config.yaml
encoder_arch: "vit"
model: "masked image model"
dataset: "pixel-art sprites of 400 made-up characters on tiled backdrops"
train_examples: 98750
image_size: 32
crop_scale_min: 1
horizontal_flip: false
method: "mae"
mask_ratio: 0.5
loss: "mse"
encoder_norm: "rmsnorm"
encoder_norm_position: "pre"
encoder_activation: "geglu"
encoder_mlp_ratio: 2.67
encoder_head_dim: 48
encoder_fused_qkv: false
encoder_bias: "all"
encoder_qk_norm: false
encoder_parallel_block: false
encoder_inner_norm: false
encoder_drop_path: 0.15
encoder_patch_size: [4, 4]
encoder_layers: 14
encoder_width: 384
encoder_positions: "learned"
encoder_register_tokens: 2
decoder_width: 192
norm_pix_loss: false
decoder_layers: 4
init: "xavier_uniform"
residual_init: "none"
optimizer: "muon"
muon_scale: "match_rms_adamw"
lr: 0.0035
momentum: 0.95
nesterov: false
orthogonalizer: "polar_express"
adamw_lr_other_params: 0.00074
steps: 4500
batch_size: 48
epochs: 2.2
lr_schedule: "cosine"
final_lr_fraction: 0.01
warmup_steps: 900
weight_decay: 0.0
adamw_weight_decay_other_params: 0.01
Rows from block 0 of the decoder, named by matrix and row number. Rows with one number belong to one attention dimension. Each number is 128 + 24 x the weight over the matrix's rms, rounded and kept within 0 to 255. All counts start at 0. Numbers have three digits each.
# q: attention query (decoder.0.attn.q.weight, 192x192), inputs 0-95
# k: attention key (decoder.0.attn.k.weight, 192x192), inputs 0-95
q.3:075061089083125112083095122114100118128102115150129141136104156109139140127130143124120086111113123124117110134148121133145109112138106156148143182121114135143135164174150155136107127158121144141133128095134139135141126124152121124108102124104124140140138120154154110138125141117120099133
k.3:002040093134096124119112088108122092128136119093131129132133118140111119139131117086140125129121133091134160109117111148143134112158132095104138212119149149137157154163171159141147157133151144136136134144121126123118141121131095138097140092126117153133119126124139112108120131127152152127
q.4:161118130152156160136119134168141124141124106152119127124120135141157111153116142132125125131153122117135122129144113152120132135122132132105111161155087110114122094108129158132137123127129149137104130113144109113095103096139155135091146119097138121150142110161133113112114143132135161080
k.4:118117166151203179150166156156111127165126129112110134109118107128141150106123152110111164117123114110105140158128116131130145110108104138114117212146092095110100113142131124134116153148119134107130147147118126103145136127133137141149117113105115128122145116131158119095140101116148132118
q.5:141148171163134159141142159150127143162136101139154171153111123121131155153107146124156130130141093151082144113156118145147160131108102139111146128104150115133141131126143147125102152158110126144119119136137157088159073116101152133140169130138142158115152095132117150160138154118095107113
k.5:194164183169218201173145099106153153130135123149104107148159146150136106120113128111096141136134161118138117153144135137158109132129107143146143110139109088145113118139125144124118115119120132128146118117136140144151171127137117119136144105118114140135101161158168110131134131146133110133
q.6:060072101154133141111138131118121109138136131102148132151146117111152131124128161127113114130092123118115157126117151147118155126135145128120116130081093118131124132150126127125127115129121133138130150111139170122120107123101137132162158137120126140123133145125122143131126117125137125128
k.6:000036126116139145137122121111118117129076115138142124142139160121136119139126127105109132132103161101153123108139101127142087134158144130117101104057081127138160156142133153131126134143137112124124133129135127106132119151136131151129104101109110142106124135111092121145110146143124141140
q.7:111127115151152137129116128108106117147104116124132128130142154146116109122104119145120145149124129097114125122145137106114108152145137156120127178139132107148155150156137154150136119150142134152125122109111131110158149146132123139107152112143138137106132116117118151122100100137126108142
k.7:117084129180135128105115110150122142133115127152130110129134130095135143113124141145143134129128115133094147110155128137107149135132102131103155183143115165165166146157158132117143131108138137136124139101132123136104142125142137139107160128121104149114148140113139117120108127146142099103
q.8:101145117099153140106135106144149124134121113117123122145127142117117159120088141103129131133106097148117129156131111117120141124109126112136139142101120151127117132166114136121138121135141115110164111110081118152114089150125142125146103118132125115144146114136135143101125145122136121089
k.8:103098113104103099100113140102146105148121124143165126137142115099088159156134127118120153142153111136139135151116115114165124126143147134103148118133120116131157161146170127138161128124124092149137132142117117141125131146121110115126115127158129133104109105140091121102132143134131151115
q.9:095139115120138102106119116119092116114129104104131123116140142141126143129102096155132142107155139148128118139129141114141112111149160123126101131129127154184159168132155152144135109134134107133137120148141134143110129125118152154126126134149136090113150118119130106126119158129110129112
k.9:110167125091132130097068129101108087140116119132103155131154125138154096109165127123135141135114144113142108143140095100149125117130149118144131112146165175132152185145136170128161108148155142140141145108116163093143161099118125138143134114158131116125138160117132128149126134139141149137
q.10:164135162137156122133114144125112121144100106118143117103148111134136109143135130153104135114118117109155121139096119122109138128135138146100118129107119125106162127140120131125132107149138157104087110101155122131108120131151130146139144104116153123136117145133116148141143116101118125142
k.10:197152172146197156184147152133159130110150123129115138123110101111099147116111097129100108146122155143123134112136100136126108130119150125144135144128111107145150153139160098118118134148146098134113118122127122145141091100078106128129129162157126147103134162141122089143086134085102144078
q.11:127131119101099118104124093140130128143109131161105124142121111097131127099125131106152105148120138144111107143111127110113136102103155109151119115167142125116155169155135159136136140146119121116153146080143124152143140155135126146123155134123122106126126127123131123135150136135158091123
k.11:158130131113130104118130104096135103127098145101142136158133151112139113115117133105134136120109120108147162154127102139121138145094168122100106126152164146105164117139140128139157154146126116138121145118129151124124155151141142110159100107099117126151097096120122116142125124124160150143
q.12:127148173175141161113141128121158121103124133132114097143140123126105143114111119123142151121144130144128140109120136148117110140118147155150138141146107151121127181159128131124106128135156132147157121133111103115109108149146121143113109135102127130123103148151143110141107144126116123132
k.12:166158201187133159154160107143118162127142133145130112138121148103132138113152145118110093119164102130140107113118142140125167165135108152111109142133118158154136137120114143144104111105146092097131153153160120093131124091124140109108125145137115133140147140109125126118119121115113120123
q.13:118142104093158120113113126110118142154138151124129137145144118109158119118094137112133157127126137150119130108123123120139119130126138153130160135121103122127101146140113116125147097154151135165145139105104129132131130137115131149135118132129113141128122112114142128120131141105115143159
k.13:110109113123124144119138155145125158104163144145101113117135106133118146146133145107125132134117105106120150110147113118137095157148110156127138141094115119143122135086143122137103113149116109151126113130139107112102110147125109141128110125149116139128142141120122145097120132121150132115
q.14:098168094119102102121100108095119074122093130117133117095126110116132146142120131137128109157146117104114122129096159119111104139133103128107108101123171169111118145121156122097133106116157141137105137116156125150139144165150110116133117120107147166129132159168117125132127112133146124154
k.14:140138123089074090102073094119127099129123111146113110128101118147130134138125100134118096155082104169141132141172115123156162167118117108129123056136171180155105158119105125118100152140133150103153149126168121125131144104139152162145117126110157106122143109151153120128153146133117131120
q.15:117108135159144114147097110141130124129114147117095113124138108130149114116135122115144152106137153114112166119127128114143136141138149147135103117125147153134156151141143156138134126131119139126137120121121128148148138131112145124095114142121143110142081141134121144149136114117141148150
k.15:120156136119116135094099083141113112135161116105161120117135099122103102137133127131130118146156128145124105121136143156113123143137134156126110101137152137169155141146101116126112142123145112141135136153158123121160121094119133118117154130162140127136138098136146145122122146125144144125
q.16:154146140123115137154145115139124133148137151119155144104108129117138141151119144135128125148148120106107109142097143112152135134129110126124118121133164116132119131096138144150122139120110122119141126141151140114115104129128125131148130111129159162109125140147103131130102105122137153145
k.16:192155128118146117125117127160123167117125131128122144145110143131145119122147138092137131094120118109115146146137114130129156119117140145112105097162123117108128135130116125108136085128137147152105158135134144117115124137162141119141136164117127133133137136109136151092104133157120096110
q.17:120132127121137117161116117140152143151126112142140128114139098125099148117158116133136125154139133140103127111111101136117138125124117107116117138107092103119145151115112145138107130117136115107110148145117132156103153152094171157151109139127124130100104135142117116119157163137111153103
k.17:109106125137128161092168127125139119098141135115152120107147135127110130138094152115132137138135120151144117108125118142103153126111116148118132121102106086130117140118158122126158156132138152108102108129124102093119131157114125135115116119104141117150150134143164119117135131109137104136
q.18:082092040081089092134141144126155114116108147104120092118174157116137126157125115148103160126137151114149134137124147116132115114162134104121138124148179107091129137113124107097157129122106122115155094145121123097150125155101118167152078116137138180121109143093100154148145106158123165109
k.18:011038053066114095086102101131104104126131107108115110097100152157148106134160127106134155126115140137097094147175121148152117093143150128117143181162118129117104100104127128139103109108113090104112127129153109123157090106097139159101127123118111113134135110117122140142126146110113118128
q.19:116102136105129115115118121109110124119125124102105146119122139146146126113103123135154139126148154117136130109123102132133145127116104110140115104143106135126146130138161111105145099101152114133112107121150127129120127114107122103120147127122122125121127122103139148149128110153135125140
k.19:069155083095101087093114124139112131115139113107108104124105121152113140128145133125150129117155117146124103107134145136144122108128101104123106076123159156114150130119134163121114139117097143132134140104135120147131111143120113115164118161106162151147129170123128114151123145150153133163
q.20:076076132151130126119064098100097119133114105088107112138111128124126135130133137153132143127103112144120126119104119135118133131147119107135139155124141161177171165149146159142142126124119138151113113116118114110146113133096125122143143122139115163112135133143147145102126123150114133102
k.20:058100147134127098107110125096093109099102130107135107101122148103126125112112097099099126136108172120154107114121114133130120136172131148117121148122156192208195159150175150140129135158123174130108108147148139146127122141167115143132134100137102120099144141143145133164110154149161140124
q.21:176126132084114109137146152156112121154144117147118152139126144122134111158145130125128138118124109140134115136132135142108147112142159148152122163136137140142097126096127094109116113131124145095151092140117090121149122145135138145113124112124141148120141127121108118139108113100139113145
k.21:168150107132098119141142138131155136145143119144112105123142152155109145130101116093143127115139135111132146137156131110113135107094134147138138213155146100114096116106119122092123138125132149122087141120138142115141155155136108097153137112103145127132129135140147114145149155153134120114
q.22:162098133065117102103111091122102106088112125146136115150113114135141111119145117099095121130142114124173151136142099157097112113137136164152151150121110103139143142128148143099094147118124104120151102111123145096162141144126129139125136145145112140131089127096131094164125147113096127095
k.22:114134082120123109110071153124123120127123119143136113116131116133096152116112117123133121145115120128105139125121157106101117158154141112131124171149158144095150126114163123148142122145106107104139127114108116136118123176142107127134110107126119128137109108119160155142110100145140097160
q.23:146112117110102090121096123117086140111103120121142118165131145145119092115116155121111105115097117124115092141156144121111148130140144140147154112116125129161148118102099148129121121121130134130138139124124125110109100112124163119145155128141158111131149141159092105092113145128120093104
k.23:148122114139158144157143125101124140113125139141133118106132123149142153138150125120124146098108104154149141148112121100131109116118133142147113130152163145110155147118145150087140138157117137151128153077099149091157154158108160144124132146116156146129099137138127149116129104157142151114
q.24:142114115145096101146116126108113123103102086101117116131112100125143110085114153123133132135117145127145119124135124149128139113136143132140145131163142156146161134137119139145116131150144108125148166135154129140114134112111122124132158131131124116117128151151100141139116129106150111092
k.24:183146126148155144117134120138105093117100122113090097108111130127112135157144134142095143122110161127126106146142094129133083139115117138138143194161186141159131118162124142123176133146112149125124100140107122118141138128122103139125118127126160152131137135117116133099137104106133135139
q.25:124145147126114145130139121161124169128133138105130136137139147117114146132134125117140115118117124120146099144148118116141114160113133128120135123130140125094086079084125129116098152118127107143118116116123120131139121122151141086139142134134124119110143130123143116153106145119124135139
k.25:145125180121142151128169146168164173126139134118100132140142097118123125121125134123136138125158153157150102111106106122150119134132116134109129166125109051074121116138121156072149117124109106137133140145121134121098126125127150148111123114112132112132125136127137141102107129141105129118
q.26:137129104141087132106129107124144137117112122111156138117109149123119116144126124131139114136124134136142146134112135138117122102110142125144137090096127136120109142133130123115134136146123129123147109118146145114102148118130109130121103136157140097139108130153104114113109143122131115134
k.26:112169097097080111142120108114119124134135115123140145151154131140114123140140116117125143155123152127137159125095120157110133115127131157146132044095152151103092148135100132110146104167119101105158150104114129145153156122140168113145112142113104112087139142113125117158139132113156132157
q.27:076112077100129111094097116129135108106127121139101105136107099117152104156096136131134153142150158110148132142130102140139129104129151120147153157144129153163144145145160143120189120102123131108157113128101084167140142150123132108099113125150099128125103141136129134116132136109127149146
k.27:050113110119099128086087098136102148107134097127138108129130146110097134101151124118111125120143149137150131112108080128140120143165146141110127172159118160166164150155134157139132120096116119155142170130108150139116124151112117138113109114133127114110137119152149096123134148129121112127
q.28:100120119168159135155096119129114139114126129121130141144091130150151132142134110141107144111122138138091095114125123124139138126127145143117130129113096114128121137131152113164091108154133105096142111157132110097116115089145132103115098117122142141134154143127110146109112139122104104114
k.28:095105108145159145110135097144093120129101117143104128116112122108106143124140107099128121149144126128159146161130163117143135147113105110116121108082113107119125132171154146103135141126097129129122140145159148126137153113186127114139141085156119151141168133135148126120108146123143117122
q.29:118111155108121156118142140141154122155121160113159135133119135142135143107119108128130150138115140105113133130096146144133120131118112133132142103153138112137095114124110139121114136134097129142139111119137117114123164105152133092100127122105138155126152133145129116110119129132100137123
k.29:112112116135113148115167137122128112158109144110158160133166120148124103107117138140140150157121123144130141139119156161106154157144115153156109107156088138142112096128106107105112137154103149137128147104140140148133148143121139126149095128162117128113102118095138134111121112098111129134
q.30:112118164142160145104147116135117127123137116131131126101165109118103102125135135113113125105105125101144147131133105141145123141119134114140148165098141120150132126125113104135125134100144119144131131119130111135147144132138157163127110116127129126112134152101143126138119110108149132140
k.30:125128099156115155106136095093123140159124115129138154140109148129129121148106142152132134122116154154117115134146167116167106133111141138128117125104117111130151149142148150130137125108156101143101161134119128086107131164109123150093121147126159105094142111111146133102136141144146107152
q.31:110092100127161097091122124145127096126097111135122102104099158122111115119140107101143131134157148127117097130115121133128114123101155149113134160117101154105167159128133120152133152143143123111137123161125139104140148119159135122103135174150150091138125122115122124136118117106133142153
k.31:075078134133136138119126103124102149125141114119114130117085148152139116125129105091111130124124106108134128135149111131135110137122151145095130181108133133161149134161136127117103115150133153138119148101140136115137112094126133123096159105132125123112093155123115120152130142131137140120
q.32:155146149112151124111124103157147131130101111118111133140131127135117124147121117138126155139143137119133126150139125112133155136119116125113129159135104117135122163155121145147120137135143105090172141095151120102129100105103133136149124162165105095126144139124157130131140130118081112143
k.32:178137115119160147111139126129118136102098113136107149133155126112109109113134148134129109124159162134141135113123108124155089109134153128097135140112157150092124132120154119166139156129137105165162105156156134126132110161142101157116126120131103154176127152141119122102140089137140134129
q.33:116160163120118138128167155170158165122150145124113124123127149144119125116113114117144134128110124118133099116125122106124142154128147113110152117108139122122099111082137139107111114138098123147127138122106149092137128138124105086131143115115155097137125146107144149109153146115140148134
k.33:155114103101123154147141164144120152122130117138147117117165143138118110138118148168137111118147113130105148119125140108115106129142104129118157076113099126124086109123142115147107133107140134124145114123135106107128164152111112124119122126112139109131149114126129125106115118149159152143
q.34:126129151148181130152107130106137106103113129133131113110119137139123123144131156135115104129118130138120138159123131149116130119139134126148132152109140116126170149124150146123118164132151125122140128119127142157155139146116125141142120133108149114150121134126145106107115148142148118115
k.34:146135161166151128127131120095108125139127142106125140117138132118121124141096150120144150121130121124093126131153125134139129116117150155124116134112115120167169172139138135153145135131142139096113138164131145128144105139116145160094125114115129092121119115105107152153137157107093129103
q.35:154130113118108136115106123100132124137110140143126165123125095120147128105147122143156142125111110135149123132155132111154148123121147146118146139157157144106114112108152118112152141106114114124151135134138113129120129113128126127122126129145105093115160097128147147131141093138103150162
k.35:161158130119111129136147158140108110124129149120135127111136135124132102116147134126164093156145118139149093122150139101126153148116129105130158180151132121142104126134123124138148140100135162145130113145120105077125119132135141102131149147114136131124114124120129131138156142100141113150
q.36:161165125099107098131121110160123153124126117123118131116131131095131115123125119129147140115129140148131114101095133140132149136098114147122137098145135154136093110137133102100118136134116136095121115103133122131106119154143144109105127104143149134142113163131118144125146132120136107115
k.36:195185145087085120143109130136119139155128141132126129159142121150142159139148118161118113118144103111140134150100143141150099129092125129115120112169170160090098089096130106136110139117130114145152150116141133097104144090125155118140145115095129126158127104159165144122151114118153162158
q.37:107150135179121118126118141125141095102158152141134106109146126116103151131144127154122129135126152095128133144110161117163133121120143119117121109120148149094142152116116161133144144111131114152121121168135139152096140142135104146147136141129128134159136088114136135138124114126127120110
k.37:132155131122069100127115116142088140081101133111148111125130138101145098142150131135156106148134111112132111157120122142112143149148100124149152067103141144147122105139128101143134116101125136136153133110148138133160118086131169131156129142138104150146137113108128093117125145114122108119
q.38:181159093096097124111147155128117124146145144127162118136144117148152125120152128116131122155140115139127115101121130149131104104130111133135127095163175151090095086090097100136137114115126143124138119102143138114124136120147125120136115108150125119126108106128129104129133124105136114145
k.38:197156109073071101128169170142114167141157150147139134161154121139143112122132144101100132135100168132115132122107128118116128145141112109122103132168129148099077124102067116138123125134113118083107113113134158160138118132158137107128142146109158122108109138100111114157131132113133121111
q.39:095130108113149151152108135128115140126137146144116095131135112121148127130103116134111147127114135133140135141133117125126093079118153124120107153115119127092090132085139096135141158133128132139169109133123120151142170145152107133111148163123125121143141147135131113131101103129134126144
k.39:043058099104119155119135134112132133133133155155119121114114153123132136140148169142138117119151108143108157124121151139146171138108113148114145118118120120125128144116138113118105141148136100133091151168160142144143115123123158127119129123132105103109124130115104128110118131114148100102
q.40:104127090119105112137127154107133115134127145112161121121138116147141146129147139149116153147138094139116130137132120143132131134124141142115135131124142135146112120114096120113104143134147112081115108138157139141098147121136135102155127132129130134106110148156105126130124141122108118152
k.40:082092067087128080119138097106115079110149154137124165116155098128109136125157128167132115114141140171126114117130109109120126148151117144140129110137131150116144108112112125112130134146160128113132130141141116102131141138119153127145107146156108149128126142161134151155144108141108094123
q.41:114119119109123112089103092104132118110121120135125126117154142132147112113146118108111128129119142155147129099122128120143111124113102147117136117150180151173152165160126139115114143125106137130131099139126134134123157132133082158143114136117110136153138112094144117113122113128132114135
k.41:174164149128099121115106104095081108111151131142132116124131110145128138111133149150120161126129156102133129135130121140109141099122139096144137146153140172188143122143147116147117101112117128126147141118146135113136130136119099144149118113130174119132160112118116111125111161150153121149
q.42:155137127140182122154134137139122128144112108126135135137122133127137138155137140156114136117127101130114140132123121152127118121123105110146109133107109139156147153147171143149119141128118113109117102134099137134151121116136146113120148151131150147126131135118123139094141112155118151114
k.42:206156180205200164140114127134146151138111125139145130117130101125125107166146139137097158110137131124106098095147106121135166119111149122157140149139080113131136175147150129117110150156128111132121150143088119133098097129133142138113109104117103109123123101131123149113102126148125117140
q.43:151097164150140117122120109145132134122107140148134116135137102097119095141124136118136126118149136114146145133119140122110144149147133134109159129125122124118133114121127145110114104130139105123111120100110163106110130109122145141109144132138143141142104119150126120149142133145162116150
k.43:166120126148125154122138149152114127139116148152110122103127135114144100101142127144106119108096116142131165093130141154123092116119127141127121125077145132102115127144151142131141102123122142116139150153119150136113113143100140146150151118122104152119155108116127138137102137124152146150
q.44:087085150101118146115113087127102092106140116109122116099104147131124092136138108117141133123169131151123124109138132132154116140128105139133133151090111113161159156137134130140144139117143145108116100133154154118135140110104132118131140116153156119149120127114151120144117147104117129108
k.44:048088126146114145107136110121102120097098131140093101155146126147145124094142153133147124123126122138142157155131145117119131111149105136123124119124113170160135167145156133136135146105149149155147137142154124102142110169141095100145151119115153142119145138133110095112114092146103143162
q.45:161140153123146141154132167160122160121119096144147147133095125107153123123128102137136112143125134167156098120157124123143134153112122121140133113112094109167118117108137139128090108092103098109141141138121135138125134147135132154160116130150121144116104144144123127098129124146091107122
k.45:184170110164163170138130168123130103139139141123145117136134120145122146155136142128123103107146150132153129095115131127161087103120136093103109115118081106103106091156119121139155121121112101121124138148148126131140135155133133118107110153123136124144123141145132110153105096114127126156
q.46:120156167132141150155147166110113156107139141115116135147159143132140156142135127141141126117149127127152098113097140123125123154131144150137115131116135135133108089105129128151123109164151118142125121117136120136135141135135144141106107135123123118113105118131110147106117123132128118121
k.46:143146152140149120174124157149131168127158120131175134144131160141133121129103133123134141119119131131126154154130101099128130135126138123119111110111124122131112122138119117113153112097125116132095128132106116107151125124140125141127092138139154147100106112104118112106144101115141139123
q.47:126150149115157161137124144147147136139112096134134145135124114108143104128142089135104111121148124145130106127154107125115136165121135136113111119134103131123117145129133109094153085124118128155111095107124117132147119129122119124155159128120134135100096118151136106147125155108089089144
k.47:123152115122162155127162115108121104111140167116134120132137070132160112128132117138136131133142151106123110123096099098133122117136101134148118121104159150110098090104113135148131161138141114132145145111179104107123131124105115129138121123127146091171138109146146149130159100117152138156
q.48:134119082096158116105146171120137109155078183127102115129147179123126119135091110125112119147153141167125135154171140122126119062119109161137113133146157116116105138106067176094202099100121090137158128125182111091130161142081134133160146138118139077120115135128139131161093152150117077108
k.48:116107089080132114133140160141128149126113158154137155149123139125132094124110106132134105148122116158139129145163137134144117096114117158133148201139125101122082111143097130124162140127157110131140127124156123131129137125126128141136139097128148140122149152131123164155119110127134101105
q.49:116114110095100113114141142110136161124137098115150126127122096130121148138131133084121160109126152126121113147120141112120133113115119129132150126130152111132109127129145113120088152139126149124117123098112112123130142128118111148151137126136157141108138164103144126139119141134114127149
k.49:089105090128093115116159133139121150123106113104149133111115134142142114128148133114162134123107125131157102134143102127162108135153143142099100137152125121104112103129090130118110115144120121129099139136132133135122129144135159119113157133111137153130134141112121106158145140146134133161
q.50:107149100076121132139098125116114130138113111124153104135141125137121106133115124162113160127092149153108111110122128123118146108135122150122166127108166116140092136129126080127151116139156106123099112176160125123139171148123144139113105150165102121119113152141124174140116128111113119118
k.50:112126128087126112101115133130113114128106146121156122156137139157121093133131132154082113143096103167112153121121137102119133128166136120118127144095145109105095161149121096124112151111131085106107081116143127177142141110106133114125103107106105106111114118107110123121113119115139118129
q.51:169133143133133144099122132134111143125122121100119136128127146143154110104115108069172118107122134176144173128103144105136107074091118154133178109119083163143136131121150189125145115137126092101161118111133083113114121152111093129180135098112132126157142099102102092145099158116131117166
k.51:192157163154146137105132124113126145138106134123143132114126133157139125111109135116169143133110129178117167111136106136150140118117162106110142101163107158133179132121161183123117088121121106116142098107139130142138146156116125132153128147127119118134124099129093125103111170097111130117
q.52:120158109118158113097123087086132105131132097157105142111101137114137130164113160134129131125125142149136161130177150109097102100098160145140143131138136171137116141140146121116129156118161123164105146117163141175159111135143131178130087157122154118088119114126132095128118156139107114131
k.52:114155143148107118111113115116127107131110121119131135108072124104140122135125085097107127129140123115111135135142131146132086110104128109145132166151138189146151166168122142127160116111162095128113140110144111137130086142114116158126099098129139125135137123112121092164113115111136115118
q.53:119101109153134111142146127137110116115108117113110138120126157122126172111158125135149087158117086135167078151170125136138183136150142133168150187071113117125123146157134160146128128183118133116146147120115110123112134148115148124134175126121099096132096139161115140125160146097093117138
k.53:050118158170162142169154129130117111128112112117142130137125120136133104144154114122109100145127109126169126110134133141158169119133152132142137153066098116160159134158129135147104113161091117101146119140116102111098112095094140103125148146123156103095081131142130112104129131112100113151
q.54:144148077130090092115125112147142086132114139115132103122163121137142143106159094107133129160132109110112119151150105152156128104120122136150152119168151134129102113129136129126140136141141110115121136148120127120097103122147115167131133137115140105096142150144153167134136131118122131168
k.54:134126062101089092133132131120160116117117128099157150154141111152102112133137132146127137135128100139109102117163122121137119112107133135141126164196140149111128148149132112139145109101112084132157112143108124117137122105153100156122122110099120136105119164137154139144111109130113138143
q.55:089130094092106130128145116125140160127157114158125121121105152135104097106112130115110121116134148152140088114152107147147146132107141138156158166123073121132162134104101137108125158142133103101103144105126162116093111109109135124147142097144112128121120140144134120139139150122155081129
k.55:043075106100163143146139118152135148088134119144128105114117112150129122115119128108131122105127129143137097122152098161153100114126157145153167143113061135145135110098137146094126143134140105097100147094119161106102102099136140125130130093143089119125106134112138135108129153112133081081
q.56:133094111150091152127158151123102142149155169113119138130173114133147175112130135099145138142179105107108129144095180153128150084108127115131120109210119161120116053075128130140177068103142184164177153180147143109114124126103110133137124102096148117117141124059128079117100140147134177143
k.56:138039097106091161104150148130144139200167150149139150111128146142155143143154144094167103182163108117115153130116148141113147123144129105150104180198104135100101074066135146107141089128120156152121137167197162118137144112153136141100132143153148131120149125115140110137115160139148145134
q.57:121099098104084138140091151119117180130131142146127118155116136113110101149137100107125131130135147125149147121142169121157120167106102144117118172119141100115120091111092089126111122137123163131111169100111135142159117116115114135123155115180154153151121137157090129163142148139127124086
k.57:100056105115135161128126148142136173141132113157136104124139166128113122129131117111116139100104129118142142135090158124131130120137135129102111214118074065075105096090102097136136120121098150126134121106149138146124098146110129130140137115129141144122107109137105104131110132111108129118
q.58:083145155115139136128122125143126098121120102145110120097127146145116098164149160130069132125103168136089106147149125114129145162132130134127105124110148108119144128137143131089084124124162134120123156098125121155158154150155126130112116122135105139135124133110147133138132149102137140126
k.58:089115158118145119146130140135130127133100135130137122136139124107126118146143161118091122160104170115101130139127115112118151131150122115129132071084142153170118140135133133125092109110117115138110112118153132135145131158151177146128145122155100151117085149117132092109135144119124137132
q.59:113111178184181137169133123173154127167119148150135139139105119147133094112136123142124102116101130119177072153147099116116135100109108138152162159074114075105141139116100150119124128146122122107154149103158139151148120119103128117095124104115115138124105099125124138157147123124147141125
k.59:120137178148155145156140130141172100160112130133154137134105133140119106142123129139115133105115108102132116153129119127157114125142114094145171052041054078099114106140114127124129145134114128111097126106125141150137127143121107152114131129108127108155120142126156136135084134145142130099
q.60:150097155169171114126129160121132103136145134087139106118126125087157154163105108116123114153148078120132134118138129158108137107132165139132124122108108069092097147129149148158175115125122162121129107156129146122148105114119122096128143104149126124076137153129101111146138134114097125113
k.60:147126147160151138141136165126126143165149124126154133143140131128164125129119106134124129153142097153164129105104158107110133105125141148094142092113093073105111141120128113147123133136144121122159141124145141139137152067135152114110119142136146161092130128124087127117135118116129127117
q.61:080094171172158165174130141096155121124150121163145132106126103095151111117127151096186150088169137138103144129100123089102109077094134119111148168124069155126102165137149135106110108149144161138129143140115102147138149155132111148123108150100140120102124118080151098144122152114113115150
k.61:042119156157127135149144127103147122123123114128148139102121141128120147127104153130175126102144136106100137123119138139133085090099137111123137098077070153100126187130128146150142162127125111133087128121109105167165130146126080175125122143144129123127163127117110068100133121122126153108
q.62:111181191165179155167141118129154148126133114133121102135100130131136130102160121123121144122097109115113095101139145116126103095158148132114125126082099147143082140128131103138117141134144133133121120125139103136143129109094123129148146098104141096117090155136138121095127162144113112129
k.62:179190210174148135148108141144129110152124134136161146157128150159132111112121152138102151121121100149131105144156098124125129098131141126132133035066092146149124116148097116118104134117143147114161131122167139132123103100127130112139147115123118136111142132117124133131117128128100113141
q.63:123142096116114125114083140093126146146113132169108106145119167138123126149085124119160159114153118117153157121102145151150158137135123145110117131166164169154172149147127147094159137112113177140096119155105130108100112128153113121149112117130130125133127149136094124123122150156114147135
k.63:132111138129105122105089104101112142151104139156135094130122146154137139123118136100154104114121120128137156140085129146143106120141114115113147192176200156209164164154146137156129111133110159131102152133108126160120126123147114162107137144143128117125100106097122095138135119137111123099
q.64:102127152148186134139183150144119133132117151150100139129117110110147138141164129136140104105105131147134125088124136124117121133149120125136126150129110118099142138138136130114123125129115147128122108100125102110157164162136115127121113125130118126124131136119125148129114095122117080121
k.64:084135108147120139147148133158128132139130138125108124133133134120120139155152098121125118151140139125092150114101138113129122104146144110148103091117120115136134109120105110123116148120132130103133144124123096093104138145122133109171133133154126146111135136159112134145114119134121116100
q.65:109081075138116149086106113098113101125108152097117098109135151139120130089132146153104142128125120105154142151137148119123117103114122130117114155133141137144149166135138134101126119105107141106127161157160097151142136107086133115106126128107088148129128137170126109154102151133150125122
k.65:012058085129092113076085094106100117136111130093131106109145140132150125123105123135119145128115120134110112120152156123105121113144107116107123159161183162181158149165134135097156131103127123123157101160152145132143148145134157144123119141110140146109146121132143166157121155147143136150
q.66:132098133153130142145117140141128166113131103090112160115121123163104160158119122130134125145116124108135120106183103158119130155130137140145130143073095102137147098148120150140130137131128140092123101105152108153091131145135143104156103135155114134117108126140123081149132149136116149139
k.66:111136169182155178143151128140139157136127114098099119133122144175148173108136096126110127139121121144158100113104148138112141148139120137106155111061066102107137130151097148118113160136123143097093121119134105101103099100155121091102142106149089136097109115135121091119107163109131148088
q.67:154126146122162114119103133100167112105133128116105118107136166141160138157089157117102112138165117132144167120123147095139107120168141159087125138151106093124103173111118111148128138112143116130153126156138151125155149128119096142118103126109110120138118090091136169146100138143129114162
k.67:122135138106146152099120115121145102125108145120135101140121144149152140127138099112102094131140132132128149113153123116145121134146111175108125176165123118136102122121166118109153124102146109135154121140105141127163123129127108131132106140149109132133147145138159170130126153128124127119
q.68:182124159132127144130143128137112178122126123162142107132115137109112133100153120128104158107136147138157125130119160115115139162093099102135106109112122143146141128113144121108140088125126158128126132134144153123109094131115139147159112151156135107114109121114094120137118143116131148093
k.68:240167195142132140145136162113136164097127116150135132128143151117145108113162110157179141155139130146135104123125181094099147145096128094117117099115105131142139124137074139099114101120079135100097125142130170105133087120145130118137112098130115115138133127123121135126124133123154145102